{
  "encoder_arch": "vit",
  "model": "image captioner",
  "dataset": "rendered made-up planets",
  "train_examples": 195000,
  "image_size": 48,
  "crop_scale_min": 1,
  "horizontal_flip": true,
  "translate": 0.06,
  "color_jitter": 0.1,
  "tokenizer": "word",
  "vocab_size": 28,
  "encoder_norm": "rmsnorm",
  "encoder_norm_position": "pre",
  "encoder_activation": "gelu_tanh",
  "encoder_mlp_ratio": 4,
  "encoder_head_dim": 16,
  "encoder_fused_qkv": false,
  "encoder_bias": "all",
  "encoder_qk_norm": false,
  "encoder_layer_scale_init": 1.0,
  "encoder_parallel_block": false,
  "encoder_dropout": 0.1,
  "encoder_inner_norm": false,
  "encoder_moe": "soft",
  "encoder_kv_group_size": 2,
  "encoder_num_experts": 8,
  "encoder_moe_every": 2,
  "encoder_expert_mlp_ratio": 0.5,
  "encoder_slots_per_expert": 1,
  "encoder_shared_expert": false,
  "encoder_patch_size": [8, 8],
  "encoder_conv_stem": false,
  "encoder_layers": 10,
  "encoder_width": 128,
  "encoder_positions": "learned",
  "fusion": "prefix",
  "decoder_width": 384,
  "decoder_layers": 8,
  "decoder_norm": "layernorm",
  "decoder_norm_position": "pre",
  "decoder_activation": "gelu",
  "decoder_mlp_ratio": 2,
  "decoder_head_dim": 64,
  "decoder_fused_qkv": false,
  "decoder_bias": "none",
  "decoder_qk_norm": true,
  "decoder_parallel_block": false,
  "decoder_inner_norm": false,
  "decoder_positions": "learned",
  "decoder_prefix_bidirectional": true,
  "decoder_connector": "mlp",
  "decoder_tie_embeddings": false,
  "residual_init": "scaled_by_depth",
  "optimizer": "muon",
  "muon_scale": "match_rms_adamw",
  "learning_rate": 0.0015,
  "momentum": 0.95,
  "nesterov": true,
  "orthogonalizer": "newton_schulz_5",
  "adamw_lr_other_params": 0.0018,
  "max_grad_norm": 5.0,
  "max_steps": 5400,
  "batch_size": 64,
  "epochs": 1.8,
  "lr_schedule": "linear",
  "final_lr_fraction": 0.01,
  "warmup_steps": 1080,
  "weight_decay": 0.2,
  "adamw_weight_decay_other_params": 0
}
Rows from block 5 of the image encoder of a small image captioner, named by matrix and row number. Rows with one number within an expert belong to one neuron, the router's apart. Each number is 128 + 24 x the weight over its row's rms, rounded and kept within 0 to 255. All counts start at 0. Numbers have three digits each.
Before each expert's rows are labels from the 100 images, of 14976, where the router gives the expert most weight on average: "strongest on" is what is common among them. Only what is clearly more common there than usual is listed. The data: rendered made-up planets.
# router: slot weights (encoder.blocks.5.mlp.router.weight, 8x128, trained with AdamW), inputs 0-127
# up: expert up (encoder.blocks.5.mlp.up, 8x64x128), inputs 0-127
# down: expert down (encoder.blocks.5.mlp.down, 8x128x64, transposed), outputs 0-127

# expert 3
strongest on: ocean world; glowing rim; full
router.3:094131092149139113155117104157104109170083151115143147089128142160175133122159101082124138158160102094079163100131110100143140134122130140159129112121155114102128147094131110169152104162139130117102113100116136128136090133140122119160101123169165117157125125120153117166165124078108095151101155173143135144139117137092148131164173078122099149141149124132162146148105131132139120112118
up.3:143109117084104116092118090138185138155134180152118119118129143143134119109134097118163148135108115126069136112153111152100112088118138146114148075152112085111156139154126142151140163107145150155099130103104136149116071111129127145122115181155142095161088102151107139125118150158133102149096142119135127096144151132125119094118082129119119154107156124084119122106102113136139096105178
down.3:102159121158134108144179149174091082126100145134166117151112105106160139112121112184095088075164140115127103160127121091129131156134120108146089157150120155165129165111161136109107118126128138111147138157101088104140152155145108143132096137094154136111120140141173118141127098123136156135125135117131098134112137074175122111122126121101130126120116157166164161153123142144089157100103
up.4:098174119109152103086139117128188134137091126155163112105091173170135131125133125135118124116161102098144154119165130149100118169138128147101144131191091087116143113125117152108112143107151172154146134147102131170146132158132116123141088165177141123146151151127119147112165148115149144140132131123111119110118123094149157161134130085104133148144148169086117124089079113148117124113134
down.4:125152135129138147158141166167087109095150159116169125120126092118121111110116132145055116122113149143106138091114097124146111110140114138115096121169116176114129145134113095160121130115134092119089112111118092106123096143156139148132161105156146142099109124160127113112106093128141116166151097113128127151100125093147110140130107183141118141109140114153115178121143149200181164129114
up.5:161154141109075154152083142138153125120161134123122222082174105128079117117154158137146110142119110138110100129101108158086112104098140124139141166125118125133136157103133141126124103142116152148135089124070119134139120112148129136109104121139081144148156126150147144120102136148108149132108133163149118132113107065137135129153145140133121091145132158124169162134104138166094123109113
down.5:087142126148171161072128104120111124110116110163143101145126139124144126151125136117165149081133155145135124151158162122138109135164129123139094085120117132098139124115146120131154148070122133102156161146152104114089180082142097097116116123087132148137117135133151104147138110092150137140146151101142141137121113122160092145093097128161152146117126127122107164066167135107180172109134
up.6:073171093107140150163142153065115126089116103117145121159099127136101128116095156156081137116093137147119191121140117160122147127145128142124136155091150122148138083158123139101152129151077123151093089121101130088092142101123116132121118107128155135121114106132135131080136102134103128138135125106089120133105160088090127144133120146143125086126115096178150109131151083131146117123121
down.6:160076155146116140117103135139128129171123146090099105159136130125112097109170120087114162147130102100148124086132107153125155112125143109121121113167114129128149163145141122168127124159177165112161144153142154145146079148142153161119133117166118101180135138121162127162158151119144131141146127148170158108143162159143101133102129089141126124156144120083127141128115105078070143149122
up.7:092168133085097169091096091091144093141113127128165111110124102142118113116094156116133094133153131161123129180131104127136115151091086161158165164137175135106140154093139150118150107124139112121153156142127145161151101127092139107103115154114119136072124147137132145127146146126103129135158117098129139169171135119153134129134116095093165110142110119146145192125104114119157119161134
down.7:180121097166183121129152148142104158118103161105114136093098152117137139163143121131111157148122159082111161090123115154123143116146155135103134086103110124173148103153137101147139144139149126156085085144114134122090132135135125148132155123130152115160136151161136141138157121144115104135088141121165139086098118137159115123076098143176113106134129115118108104117169114095087176122154
up.8:142145101071132134131111121150140150141156151099162126097098152126120131119163144115118065145137104168129140107174120129155106174129157126086115166169133164135166124159145125124110058120138122118125126114115112161110095146128118137150099147161159095125110164120128119114129112129131144149133160143116090186110147100082114111150133121165091103158154135122154129139106096156132091114116
down.8:077144109138144085150142162100099119098145157085166100149124077085122146162108151115121121120120178097151127169148093135122152144121107164121125085126143120119142142112119118142122151126120116143144118120104120130134145122139124188130145119145067151141123140130152136133127165114086110148128128117158141115138096143150129139054134091100124153140057091155112146111154140131136146119142
up.9:124067172157112115130113156128126113101135143120115129181125160155096159141115104128115130093056118146096129132126121172171133127116110120123158143131105130148135129128106102110152172187126137145096127121103156167133084144152131113138115133184109130161154137122138081117134163107116122115115145122157107130110109189099153170118110149126109113117155147146122096139130114166099123092130
down.9:155132069091148122126124133125108096158121076192113101108156125137129082122105117137088142192171141127104144124136121151157114136115126106130113135145144141149113118144115134125096087152099106090112120140116151144126118157100129146126123143078188111148085125100138163150173099158169118120168141182105161136140138127129121120136144126151163123145139105104155157119099140139120117133125
up.10:147081135108109108122107089124163105137157143131166151102179150111106135108147105115121151135130137109121102080147109144064128086119145154076133103129079132098133138128091124159122107098159128109143166125118125144125120120108150142101152132131106135171145172102165121149140116136121048177115148154127145137129147162119143131139143126150114124126154073125148151116092164147141123127123
down.10:098143138179121145130138154130126135120090146118107113154121120127149133162108140156150102120155150121115134151105108108176124166122109099205127107141121163122117124143145121091151094129098120106142153129134090103164142126150111101148103151135145159107133119148114122089137139099144186117110102123162100144118122115119087097101097121090131127128070166103110107130189082122121085123117
up.11:152174127156146146130155096105177149107140127108108118135095124085129168129120122167120084126106150135113129127140130143108196091116084088113143136123146096100191135121142133144135173151116162104086107112188116125117122150145093130116128108125157110146138087145131121090136144130110105113117116156168170098102119093138113140111114174140167106114122128140107123130137143110095152132118
down.11:135068130098101164144153150125093143193101150117126129093173127138142103147136154125089176125114071128128126146130130103137104148139180120126092111125143127136079133117109123139140076100106098122146119141100177123141166152118176114107134179132096128163133163126122155122145102102138167128138131094109070134155127147132130112131129120121122110113133105126166108133134124137161133158108
up.12:096189122093098167135101103084134104115112106110133158164119138144137137116101150132140110113130096140112118134150133128108134120158177141108119163134171090135109115090139149133127109124070131089159126122084120151130169130149153121161095138174142127139095136146133157113093082147107084091136120096151103121129141117159141102179165144142119118167123161135132102138131089138112137150135
down.12:117073133151176144054191148151139139165133128134124121113164127130132115167148067103145109122119125138156116133113090137123147135139096157132143098093107143079123148153104083098150171124175132133119112117162140082113134113147093143095149168133120151152126123137144112167162107141139156117134128160129156130145148123144116112123122117106141130125125124132108170146144132141149184160134
up.13:088120103116154124109142184138168175153147118140160115080099147158119061128179119100122142132106153136109128085158104135157144141125160141169118156143138106102149118145093133104133098098107141144087127114143102127055072090152118117083122135152108140139137111155127097111135130135137152137104126093125118129127143127132124112093110144093108105106146150134110112113130125099144153135097
down.13:143083178146140108140135099108122109128144132141126133136147120104099182117105183101116085121150156135156127148141189095114142159124127139117141079159142177137111147133142117106130151141134111128188145116111122131170190149111133160171125131132099128099131141117132128144079113116135104115136111118120143164103125097093147112141126098157154132121141149140132168096105098180104155112137

# expert 5
strongest on: full; glowing rim; desert world
router.5:114142133118159130128126159137146134097138171163170097089074130131112124158149138098165126127127110156101134135133101083152080136107121108080125158151120146075164133090124137143112125090145146136153110108097119159130162087142143096165139137142090144123107117149130131099140179115184143123123126126126165138103149094138129159143137138136091157134143145145122131116092168144089115084125
up.8:140085158150105130153120103095100135099122135099132104161142082148147126100090118150131116136108086068139141165153158126105135121134094118125117111127158127151124113154130143162113187129185097129138151184118131170154153130098137115112131114102134170112120164139123160140124134160057137133132117134124160115114127131139138124125170135167108137077119158138121166110126109126146095140157
down.8:150106113135138155108090120143186112116141101099089150158110145142173107127128104107121128156134144125098145112165091143132112154125129104108135108122094121138084083097153135115135126150113150124072129127137108142113063151127128118155183191185140140136143105137158119146166180173119132113156137125103127119102138171094104124134136147138143129128084153127111121105124146105111120141129
up.9:129096143124116156167114137083151135134102138126074121117086164104118124137126092175110151112102136105135110133132126128167138154158136138173117114124133099127152136141161170152119138079144132110153109097191164162156106150120116131103147139166143107147135157116103115145129154109171159122197127121116094144165163167126147129152133088173127141109123145146125125105130114087122135119149
down.9:122188142100074156078188117143132117103106133124120152126171123141112154130107171142119119118091124115132121133101104120118086143118091103114178152131109165172143135103139114119113116137089152157126153105139091138124113114117137137102142126126139157124159153124150161139151108138129092105146086085142135209115133112117091143098134167130100103146135125120135121136082097147136112127114
up.10:130143143122137103107153136136114087105111116124094137139152133167173134130127138131121130121152096146089128120116137149095164161085164108133120119115140158143108150120138109139092082154092074096147151142145082101143138144129152144152094162127131160154140156090150089126101129167112101133134134158133095136161136112141162113165123102074133151172130162129174109131101152149176132138159
down.10:140126126116132156140113123096135164130115128145131143129124185086101152127109122136147156133116156143125150113120128157141111123185100138115113144122139126112152104151132099116110180107178179163120142150108150161102143127106115086126120138122102096105147123128104146144082145095119127122149118090136130107134134125127121155095199146194128113096104129113085139104190097129091161148118
up.11:138132100118135128097085141101122140128139137155130169104137135152160095078124151095149129118136106158143138119105095113122164084113113157129126110097092129109105115147125101152091154152102114135109171115136151114106100123127158167168141161092147120094141124119072141114116105184112111158123123171105098078156106132101130119068129134109159139134107163127147130121112125128108103077144
down.11:130112134126158185131142111131127114134140157140139120149085148107107186144139103146116142130149123149110166130158145176126113131129162128133151167143192135131143127112105104120162112106132138124091128146087077163122153130122145084128101086148113114102119157145125127139139139039164135097121140116140125126126129147168160147149128123153071155121129109147114150128133146145073137121097
up.12:144117131154137145163121138109110109106135154138081133146157136123104147153154084099138146079083149130090134131123117113111063150147107099123123114112136129132147162127133121149136157126131140163127131098144117170096096136117142154122131129132145075151177143164084121168135115129156102129187121105128116102125114163102121106182125110164111130069124171087148094111138115152119128128137
down.12:106158132100107130121129112138163175151121139146109120112127163112136131099065178165142096152104111133168112154138090099111100149174169138141148154145154168105137120120178159156124083148133151129132127129152142101158146155143126103133125096086175141127092130141112137100128128073117129119097127126125136153144136131124119149102121120134121113180175128168119143092111134135129106107174
up.13:072137112128132151112123127153111126160109153161140171080135155122141093163141089126130138125123084124120152129124163126171114097136168162130115133147106170100148173106107145118143159079156164124116120139143102124169153118105120123132126158164092106114174121143171114113135129124126164111117106132120138132122087150140133115139150114130102154094180148133118117095069135171121118109088
down.13:177108125144150091143137134127125135093136110134157087184105121144107128128135156114113145128129171115131092120122137105151109166110102093153127097118126122141106111157129102124112092150071143138132139108144155130084103098128133140133172113140143182173110109086093118136128103112133112131141117166161101108161130122073086165107140141127125104161105083113139152157153147089126159149145
up.14:129141122119121121144117129176142144095067130117123126141128109104082143072122108105154126123104135065114117139143109151084123156167152154124116095190093117134145145125135149086129171128132142128140127110152105126121137138129117147131163163117123130083131141171122149164161136124136119171153155109155138121103158122161129122102105101102120126113146133121089088124111121079085124141188
down.14:167110149101088127133124094151097103132158117141123142101127147137155128128107115129127124116093152202136093146088130088133154112140113073162105196083136129125111118104108092128135105123106123101139123138134119127145097095131125089133099110125134135129129099084136102084127105147118111115118109143094138134163095136105139115146154166150139127134095146179169132139102131167159113141081
up.15:127155161124127128131103126176118097124116091125148088153162138093104152147172101093099133138108110139145135150128106091093133096148128098131148130148095126127093164133119143127178129133151125136104113106117119078114102156137142174117201124123115139108159120155130146154123145146112130151152120122118171098111194141142123130124085155163146162103143102133107126177131084123108153118142
down.15:131103094122103107105140098098093144185138139144089178102086121138141145126076138150118160154149140138161121156131116141150139158108130145139146104121161161122151132089135154171081108142109152151144132143110148160167158132124173116126067122132105103112101149099101108120127126119121180146113158143156093168125120152125112115110142062098107143148100126116135126134123144151144115112127
up.16:114140147136121133147149133112110158119138104103149160158141103132126132061100147117105140137129145129045110130114165129086078181119119124149160097138094144164132148128124123111108090136145109081111117128090101132168155135130123118138141139123109135193101164125148118098139150095105134117131149144142149128118142156142103141128121104132135105107139164130197149125117170128104096158145
down.16:145132155122102126145119122159151090144096173148129109124150114115114121181153121138135099148095089135171139131125088129132161101144147107118124178162112125121126119140151148132126125099114123170122142162153150132088098147125092153109141130130113148070181112154128157160121132157160128163124066132096100134131110110118114110111142134122113158138124108107060108147124062117165128131128
up.17:108116090151165082134146160161125115173138093136113121080145103128177123105139116147108108128138140124130161116114124132145164150142126124136121101120099120122118115093103109100138141159141085114128147121107154054110152122132120124183156131106109102123112079106146141079081144140121125154110131159114112119123092122165147146082119126099165163134148097138149150174138139151115159143097
down.17:111146137090109142146082105134125137120137158107139144148139166151105157107095141150150118133101123113144133170135152090121078089104159125135108108131165120159168086138142157123123136150095149147148162161169107181145132105104106174099136114173178127120097149115149152166124100135126138147137074124141122124102115103135135107133140112113134140138135126095180147131097104096156119082130
up.18:126162166101127154111134140168118126131124109125108182127142142122126124157123138118161123100108117108130129165076137159147130136104123125133146107091144170156132136118144102182120131137079124108150128126100086109150104122126117145129118159137164139112104136106128102104104136108145132107142164117139088134133111122121133139139129113060111146220164163111131096155078136122158152145077
down.18:131124113139128119133154098146086108123121138085128097127095151140110114117101113165119148173121095188162127071149100136095098140152136157163120130142135091091109091137125138100102129142161144149097131150160126131110137121111108119110109098105076102150170138141130131170110143120119115142121104133156135119107155130113133139129126142149150095068106139133116142098220123134114123105154

# expert 4
strongest on: ocean world; rings
router.4:144119168096129166151143091156103136110093098103126093145173146105105161089103124156146113150100152123109105130108161100093150094137137105133151085136121114146098121100103086097099144133145153150128101139113144108169085134103124151101135123094096138125167151154156133126124096115101105171161142153161103144136143135121100095097169124143134095111132092144152127095130097125128122092147
up.6:099124110142136147160107127121107157135115112086145148160158103117068132142129154074127113116090095141092152114126117118158122136130123115158102128157131101167110140133156120136132117151143153112133120102118135136142108149136103157106134112111148109136101147156156071071174159159094126128147133146132153122185131108129132120156156149173107120130076162136095152108156154099081094144110
down.6:173147125128131096124143119176130127115090138185172109108143108083089132150128124145111189151155153158137109110115163110150142114143117104109101138101107129106114117150143049112105129115083164151105131142154103160113127119124128122133152130132135124118168115121120141098091112121146123139144157091133092128140131148132120137105141129142174133166152100169138110150106167134166159174113
up.7:115142131126135187134095118119095161107162148163119149129086087179140102149129138118083119079122172144158144158100138102106147120084155141082107160074150151129132113107121077130154105149096134161124110159086129129126149128108149138115105094102139106094153137160143114122111113076133128123139128139108122089149154131146129131149155125158122173127117124113129153102118113138125094117101
down.7:120100130119140091116161144153141067150093130148131080126151123121121098094118119110185131157141129118117100092121114117137100162143117130164142098173105147094122131137138152110077151140178132097129137112145105145089120124138148111109110168154108129181128141093118089111136161129166147118149120110164161172101161120127165117138126144087137124132127155145140118126117122104096171165153
up.8:066147120141125130170091077130099136139111135129124147161117098138128118155093125101118147128133172140176163125157134157147139073112139116068122118119073108117120114105105112095155141180143107132137141141146144095115137131150108137139123130123084094131161140115124130135149116100127162084162130151138142110156112126119128135121114132147103162122133060110166137126115096095101141135077
down.8:164088159100123120102153139151152114135125134139141109102130141143121098128119086145161137149096046137112077168078114125107129168144122133138152133125163145170115172126169122131113136098136141136144091120094095163126122105089146127081114119133151130136122108157143097086103135119116120160121145125117126162121153169138133128134142113133129109168120179147066122149122148138119113116161
up.9:119124149107102120132139119124128153119138167140150129128151111149125119128177130136151108099126145151165116111118153092078127115092150139129165105139142136156129117118112119107154153092107128107147135135127102091163071156124119145106158136142104114124097147138145088087101144153160166118140107163109158115195107139137128108133143148149105098043125162081140131100111151095123089143113
down.9:147149080192149158100112125146137117116158097113124113122140084076092134161124109109127136135121098088114127112110115146157125124141098136104122106091151126099110105111136105117095111116167094162144096107129152200122159081116143102108126112130102121108123103109097125141121096130099141149137147094133115168071120096149129131119113150124169134164116126169144126145133111112079150111127
up.10:121113121111112155144095141120120117129152126136133173127136137107077121143124142112162073101162119112121158125147120142137130111098156124120101152158135136145154080109120123101148095130095108106114140145096136141109130120119126130091115127094124151132151173112162064094131083086177144114141139108142112127150134198086139080102186167135148125103167111102137100110130126134108132128151
down.10:144101168158163102138182122109139127147132143102105096101141084162133116110123124137123141153123139129152093117110129104101095151112106101135129084086154086099138162140146151121091169134147137128153130142142128135135136125167106140126117125164092126164068095146137149149146159162077127148142098106142167164126161083145134135176088123162122124139079140147121136131147101115119150118121
up.11:196093105105134116124153115156166093097110100146155110165089134140122105097097096128133095110101099088121085144124099163153142128078101122112130148171123157157172076118171149137138152101130141100153122132141127111114111104139128125121124143114140137156150142134074118139159097126153102154090115131143135153122122108126137156161109137108158129136130088114126104137112114131163088138168
down.11:098110189155120106100149162097106112142162080115090161124137153145200157111123115122132105176146134143111144111148132143120086116096164147142121105091124088075118146140146123132143097146127098139119140126123121152165134109126145105158127132109117153119110125131165144127155152154089164137166119186150114099124165135128150101108128093177102155117120137120114138107115134163140124111124
up.12:175112153123127117118113135161163151114126100116102105101124130175126124121189109101123100121139113157094158159124102113145150138127127154102110110079144167105147165127160114107116120154103106150094160111113137121089108132135078108137159114105098137127144096140088134158140156171124122152118144126137139113091161134183121106139133153157082157087164127106154114103129163136094111101131
down.12:081152121157129140131118128128059116107148177177171150127124155069102100147088130141130114151160124087135132130116123162161133128127126089158129106147106103149127097133128143154160091076146133100152135129137106156131120085095136153107143145147107123140130131128140128101102097072120125105140119120104127121150121123057128141114111079128158132154091128131119121116091119142167112136136
up.13:122170122134130117127159123126124103132109143149122120102125144126160073139133076082163137137112106143143121155124148127120099124158155132076176113137137155123127142101123143145124156129090142135142118138104090128145149114187153123130110090151137124110120151106132116116096134115160181094094137108086168152125047113122128133117127121101135161129144143135132141142122088138137214130112
down.13:131065128138138149112111115126137136124154101100134098150129082139090154145130130152111125103133122137160134117156114150128153177106099094138096161110121108142157100107154120129126149104138116121120106132186167126103136126087125088101171128125107113145133130140117125133156108173155163160104139142167104127093164134125120134157168121173063124107114162140103122102144164089130086147146
up.14:121085139109121106144099132086133122121126117115131127111098138094141154164137136113121184092084134137160089149148142132138163140152143098120144121120100097133124147118082162114141107163092167095122100110181125087130161126107127130123115094100105077134121120187112098123144175140098125116154104167152138112106117146142137129148128097145149131078091139183116119137138101148105125112122
down.14:123108139100134140101125123108127143161092142132103095084123113126132088149133135082100187125138097145137076085132165113173103128123129083125112164146104137117144155138109078129086132140112175114144101131153120134176144164142141080137095094154112070136129135123119128074167105108130140112130125136112151093139150146135121150131174104144084130130130132123108096146125111124142137108114
up.15:130117142098126147154121134106095127102116112123132143085071086158145124175133110116151139147101151146085141119091139127101109118109135145084182153078163115119117113122125115134142154126141133102166116183134138127113182164107115145158099100136114103107106134101153156120119111069107126145145117125157111156133138124175133118139132123171111120134101124171117117105090117166080112111121
down.15:112130108155147121098133152148142120161094170116117115164139152120140133153121124133127131124131111128121089106139122143138130132127102113143137114221111147095142167157152151125118106109136164151121132057158135133141115094108144121095172138112156155134205113120118099147125156162147176102107113122108135103119140139094106146124137160086150130138155133089140130160149102106152144159161
up.16:090110125139154138113144113136090170136122112122161164101105117158145107162155120144112096153140117138187103147166159155144103115063189133126129133155138103091140124112141162136091112132103132105161130135076127155120143120113126116117124133077118122137112171113170135145127113121165154127141083151172115169127097150138161157103115107148153127161141117131131145124089111136149120125164
down.16:129091119149145105125155123136153107158120134149114098177110103132147173096109152113173129150147176142082126109122079112120141150173084107103140108154140156129160108145130129128138169128115113133100099133157134147109118137172127127118117129174139147091130109120129115143157124154131129141108181126061131092118156096108108059148127104134128109103116160114116124137137142124125185144106

# expert 6
strongest on: rings; moons: three
router.6:122150119161154107100112117136129117133145116138145112114152158103098152124114152161088152145108106129107158150155146150164099085193153160133140164156076099094111109137126158129167127129124144129084143119156146144100117112148121082132131160138125156144103099142101137118107160132085094138103118170100102113106127117096103103092126162150113104102097129182137135129168138130123087150125
up.8:122108133114119162106135095107152137129147110118132123087140166087091153134174108120065128145153133163120135081145082127104091114174150147133143126158121142140148136121133135119140149159140188166100157096093136147128106104138116106105111139138176146127095092145152110109077135097147128143107163133122135122099152110107112101133143171141133145070162136123134135085159131150108123120123
down.8:101126110143114118153111109125108125126099121118133125138093100143158143128128114109146111130166084156165172144104121122163135131126137170113135155137132121107179123131151119124095088084123125139154127115110110069139141110149136106122155132129101156114124156136149103167126131189087118112126140085081083158140098091119163113158124172158158111155087138177146142145146118167158134133155
up.9:093172102085126144131107128116131149127137151138114151119132137095132153100075182128124110115124138154148122100111118177115121204099110114151121120146139139191097110116127167146124108144116121135139120110148128113117120138104103165193103111127146149147148164130146148097117089142116123153129163143119112113142141089170176152122160105145153133121120144088122145118112137112123062138132
down.9:152107172122165085150132154165142149114173144164176159156143074072087129092125089141098136135132149107089135138125135150112127110151120126105113101138128112146138138137140116124155128148109116151113128116095120132140123145182104165138145106099104139164099143140116118113151168131110117132127119145139089117118137166151074118126146117158088116097096091118136141083109171146135145156147
up.10:135146093156164088098143086107144122120140103110135122097145162108154154137131056125113138125128089162122167176162134134155071117159120128127131124144086120131128154102123135143128131129106183122114157126133149113093097119148143135088132134122155106116150096129123103110148101102096160108115130096151115108092119156168132111122102152133149123170104126167119122124118063120126163140165
down.10:109145100110091128130124124137149154141116149142137139137175111138113119155137173139129163148129130154142134125123116108061141132123148154169121184140129069119170117105155091162127154123087113134123128062105102105148121134121120136138175133147115129078143135142125113109088136121114126158142131087098138130129130083103104129108164144136154081124134118101120133148137178123118076130075
up.11:105145165117148177117146091120089151119119174132088116105103143175116132130088144107105079148155135134115143179153131138067124134137109081132121172151159161106147162121119145117093150140121127136153122104095159098169158100127115098081088147136142117149151176138117124157152117132145139155153140094147116113121119147148117116116138150151143128149147103158132122153169116091118131146141
down.11:106130124185110127133145152095143118171163126136124141127148110142132109178103135147164184148095114145143107113158169142180122165105157147099166111142107115115182120146126104132086095125148111153132109133165125176149144149130107125095135148127165128147113113095118108097110159127152114141126146144139119139139193135112092126137126071146118141130097119148173143128147136172143121147125
up.12:113157119111113157132098121111134087088138081122157103146115146101115149109124138169100113092134096165117141089137084184121113129142145107144076126104137089178117130136150123122135121156095086121149100162171143102151116135106168149113112122116129114145132148144144131155132112141131097104194136156135130117147126161082161138101160133141170094139106152129126121113149091144165115129142
down.12:154130112142168165161158138138150137131141152109170119154128129134152114183096092132143127123097161108125151127101119154139166156100096124144161158121136179123150132107142140113141121106162146127109119109068123134095123145139095112135081156116116164165090119166126107105147118103099123141081132143098168130103157113173127120100104130143092129121125117137146117160095148114091119166177
up.13:128126130117118114103114109113146170162118093158094139146151171129114096089156155117115154156122124165121128109157161150146141108146171159122109108084178132089164106128076129138107151102105113113120145096151156149104111101153124127130095116139146084151108116117134105146158162145088140090120098147112115141121133156144102126133133173107122135089156106094129135138071183125104143121113
down.13:118153131124140118111148144121132140126134140098105118067141104128169134175146066134128134103126113114147164104115148051115135094127117158120116162133124114078108164149070126136166099111177110127149118162110140113132180120141112164127114132122139111115130098132160149149094075128138118122129132101111121134123080089161153095123101089153160118164118132148114128121134091124135119129121
up.14:170144120098097121092094083125130159107128136097121131107099162099086138145122121130133124147103156133127119112099122125138175121053137131101124153163146136103155123075136162111133142128158150133196144160153126118092115100121100105155131126161144151154184133105142126114105078161135154128099120098137131128158138115118163104125134118127096116149135132116155117147103120106076147145099
down.14:166152163140131108126159161161084105093146157138124146161128117160176145101157126121166121136115112128138132166093127131083113145131112091128138116100166135132137114147143138180127117164191089153117114126095148161119116141151167134127116159113109125080089187133153138110151158132121138164137114120152100108114144158163130143092103114122142101123103112139134134140113105121170120104168
up.15:127100096125129130086123137133125148127160114116115115128160129127141138104168105177093120115111083110132165161175110127197114115157135142122119140129135101136125142130115142116116136123188122115106136088158156154112098134125109106089154180132121175120121116186119170117118122115098152163124100142128126113133067102128175148110112129162134082121093111157097101143153115107115117131130
down.15:164161148128084069150131094166140125140090097137102124128092122100137162179116138097129138139107134125094094115124158130086142132102135125110151115184084110098125122125178088132131133110096119166152131112115090107159108119097160162166141122129095111121136127121112114108107150158126119104148122127097152082119104126136127092160113123130129164112110124113191108143129112156109110155119
up.16:140091124148120127114125141135125141104130144137142111103128126127169102102125121123116172120142145146141123099123117127182108121125113117179156113143137140115064132152128118088125169105131116046146102123095124123146097137176109159125164086158095097086139111141165131126132097079145098091106093144119110128174103136115126124098145128124113090125085133112110103139124072140154127132131
down.16:126167123049106109158114092161162100161109136147097105125120162131137103141104169128147136152160143102104078158114125142084154111117162094123109136163157112141169126094147118131128136142117169123104170133153113141090099115078121119138105146158111144118114140101115132101147089103135127109144135144119142106120138130142147137109138086103149107188171134122128151135106148139156117154108
up.17:086095143154183140106100115136148130133144158145111110107099131102141155159097165078086110130110167140128090114118155135113116138078147124115149106140095162077111118138118117122131150117139114125136141121131139089113146149161105123131121132077125156116096098128147153134109121125197148143116141086140127105127147117162091139142146085121140124162144079119120157119151113135124184100164
down.17:093149132187117110141110117111112097142101103123092125139128152142137119110129161116110083124129132116107094138095117111174120151151097104114157126123124110158142165192091146147155137154148128114113124133178126148084166151130129149142140097096137119145153179115176139121143126126135104142155077168164091132121127141126132113122098107102107093137149136120111094095170186120153129137122
up.18:164127142144140111109126141160143109119131124128138124120179111133121114141150096121134117128158130126114147123176142114138112127118121118113118121181081102095105176083111096145133156125070124100120130115118134159152131182138124169090082097105075092101165095117113097134166112092143114112123108138128140107147133138151113118150096202167165129143128125139148112102115124126112148161105
down.18:114122109098094115111137122122155121147094138142125138121134156151108130188077150145132149136148095163125150165160182133109131112127129095186147170105162068154132151134136117129065120093109153092136136143120124097153144101132136120088170115118152151122136131152115141114104104129102125128093091141076099111107138114118144133114153100074130098142142162107142118165134127125134114105126